{
  "vocab_size": 74,
  "decoder_bias": "all",
  "lr_schedule": "wsd"
}
Rows from block 5 of the image encoder of a small encoder-decoder image transcriber, named by matrix and row number. Rows with one number belong to one channel. Each number is 128 + 32 x the weight over its row's rms, rounded and kept within 0 to 255. All counts start at 0. Numbers have three digits each.
Before each channel's rows are labels from the 100 images, of 14848, where the channel reaches its highest value: "colour at peak" is the nearest of a few named colours to the mean colour under the peak; "peak on" is the class under the peak. Only what is clearly more common there than usual is listed. The data: analogue clock faces. In brackets: how many of the 100.
# convs0: first 3x3 conv (encoder.blocks.5.convs.0.weight, 144x144x3x3, each kernel summed), inputs 72-107
# convs1: second 3x3 conv (encoder.blocks.5.convs.1.weight, 144x144x3x3, transposed, each kernel summed), outputs 72-107

colour at peak: white (25)
peak on: face (93)
convs0.47:116102135156095102154132114136182112178144110107144137152149142141183135067115112167160127101097124069102120
convs1.47:122103091170114143110082098146098086152078140139128145114135108107119095148173148131133165187084110075126094

colour at peak: black (33)
peak on: face (96)
convs0.126:076067120098103101128128123140126086108117110190107134150067120078105070079111176104096076087112088182143140
convs1.126:073142177118169149162177137090170079133112058158148100121150135129136109159121146154100143119099105107118152

colour at peak: grey (72)
peak on: face (85)
convs0.92:158142110150177105152077143164112076085099115125150120137146184118141130114128129111085110125095130120125104
convs1.92:119161123116175087165143147138144092137100120135127095123102117072125072136089224109078098128100182119163150

colour at peak: pink (43)
peak on: face (99)
convs0.68:100160072117127147137165102106136208189140187091101076134133130120101148193131132107243090112108111087088117
convs1.68:139053115180089105109132138110115142125119098122163142145141074090094082107174123113150133100117079155108139

colour at peak: white (35)
peak on: face (93)
convs0.137:104075109171134090101102104083148156102146114138162159089118100174157147104124137155132163126153097108154077
convs1.137:167185126103099140169210118127125109099098118102151114113165133142114193137088113153096117106056127122119121

colour at peak: pink (45)
peak on: face (97)
convs0.125:187104161068150131132141175070101077118084072103147137091107097100122104103124072173101100137185057110204108
convs1.125:104151089110141093124106049141145084124084111083125124128090112154086141095062177148148114173148127109119088

colour at peak: white (27)
peak on: face (99)
convs0.81:105153129202138073119116166208122148099129111129178221143142124164125104161077087164069156120175135122149104
convs1.81:175156117149130109151050108162110132159125128077118095099149091127119127124072155126105135105123140146173154

colour at peak: black (32); white (30)
peak on: face (99)
convs0.2:096083100097100113166088118107163079109105150111134131118140142108160192123157063196144213144127091089127096
convs1.2:120146150057118092145125153151139104135073123115073104166142124147110156131093113131131143206071153115093105

colour at peak: white (27)
peak on: face (99)
convs0.107:097132109094147133152098186177130095110123167101068104099135118216113129122133103121147120125152086139113135
convs1.107:157135110084088150136102173082152141167096121115070150089097108065122133115131116120088102116108090086088112

colour at peak: white (34)
peak on: face (96)
convs0.96:109118060116123115176176158111103157100165185083146168130200124106196173135102095123120134113160166114136100
convs1.96:127115106102094129106136090134146159084172120053071079166118157155118126119063115159149045150099121108131137

colour at peak: white (25)
peak on: face (86)
convs0.110:110101156102145086194118141185180117149178097118166113103110100170132135069149178164108088138230161098100062
convs1.110:192087061093023152124122144109142118188107141147118132127121146129171112144122099154129148131101100117164104

colour at peak: white (39)
peak on: face (95)
convs0.21:134147087077139125096141152054087114097120117137085190141160095106154065114118063116093078113113092156119174
convs1.21:079146168093142065126125112156083138136115168079071130158085163111109113180109044119084152155143075120172142

colour at peak: grey (63)
peak on: face (76)
convs0.20:076071117188139104167145135137123106144135103115145207146109128153117110106152111163102136085148095070165119
convs1.20:165127191161127182139091136112130105127140131111113121168142131179148105151104132126137097127100159082072106

colour at peak: white (48)
peak on: face (100)
convs0.118:103124159102096136178159126154124147166127085171099105155087112130114100083120117137107125067172098080061098
convs1.118:174168147061132095134113177048091134146128108134220139140099127137114127129148111112164214112133096109124128

colour at peak: white (27); black (25)
peak on: face (95)
convs0.28:109147126083157145116145112166170142145084126113120124109110139150149175144199159162131121098103160106074064
convs1.28:180116155156075166147140147110149117110147097158117134193154179123130157067139087096144080128123133119057117

colour at peak: white (35); black (32)
peak on: face (100)
convs0.67:116153112120146126114126118093126130089092173099197095151121129074106151145100100064137108120157083107074063
convs1.67:106125168159093148061129159105129159170128098142107168132089136104114141127150089143126155112119148148149122

colour at peak: white (27)
peak on: face (99)
convs0.141:144143183163152120086148096129163163125064131122085129114082125141055076143150098118154095083121096129151105
convs1.141:126111091090106132093128048164077094128113115110136076109111104191088084119136124171069123090166145164108147

colour at peak: white (30)
peak on: face (85)
convs0.83:159211116125107141101133135064130159101114130130155147131139123103168112171109143097109108116098046118077089
convs1.83:088154173152163138089143114148091143112130137107139089155116066124100127153155119143132149164140087125138124

colour at peak: grey (64)
peak on: face (98)
convs0.94:148115075139186108116137145105109129137165177121081173151127149148090108100116189145110126100144132165097073
convs1.94:131096122083092171077141077137149177126142120165129108140126125125105083125121113083116068087105100147119130

colour at peak: white (31)
peak on: face (99)
convs0.80:187108113162137109100166169158062152092120158120044098088180114130161131130097105088073129119122116070171120
convs1.80:119076151180130159169091111108113123149047160108070164144171086130114193173098159153135069100087133058110114

colour at peak: white (37)
peak on: face (96)
convs0.9:102145128121114092111101088130084177078145118118146147161070130109123077136069125130110143087093150111149125
convs1.9:149100122111123112183105143158142046142148154135127119112135121155096168112105162139124191109152140129202068

colour at peak: white (32)
peak on: face (93)
convs0.113:093166208147110123119115101155118045108156136110195095094126141161184169110146157125134093060149140130117104
convs1.113:153093114185149152113157172147130130129112107180138125101148148109168177078107188119155166129092139135099128

colour at peak: black (25)
peak on: face (98)
convs0.34:145184181085107118094176103094107108096083147113088097108134112133119123075162069077123091088137109154081145
convs1.34:099116099136085122075110129101142119170138111172146189143148163097158169077097072101148090138102177128123122

colour at peak: white (43)
peak on: face (100)
convs0.87:064114071135140137142186167109097181105072103087101074138135142133112116167151095121134139117108202143088105
convs1.87:092137126101169073129128122154145127101120165109130085137131147154105130133113198071149085127152100114168083

colour at peak: pink (51)
peak on: face (100)
convs0.16:227103174134110126063090131094133092131105088156177108097102094097150140101135153150135194134160084127157143
convs1.16:069111060082136083126155124172068085053113155054047097139141129129113144179105098116150143126144129098117119

colour at peak: white (26)
peak on: face (94)
convs0.66:101101170164127128069109144224096098083094162177125093092131112117126080141120093108129102116150119130187072
convs1.66:193089164093123140150127149109120170138121106116135072137077091155141123125101180133099093136132116184166147

colour at peak: grey (67)
peak on: face (79)
convs0.79:171048171166102091132121119151096084073159167147140070113122075103152141110114082099160134088129075114156127
convs1.79:127181068156170104111080098113159130136077127122097071072109166137145082055121133141146103121082105128175143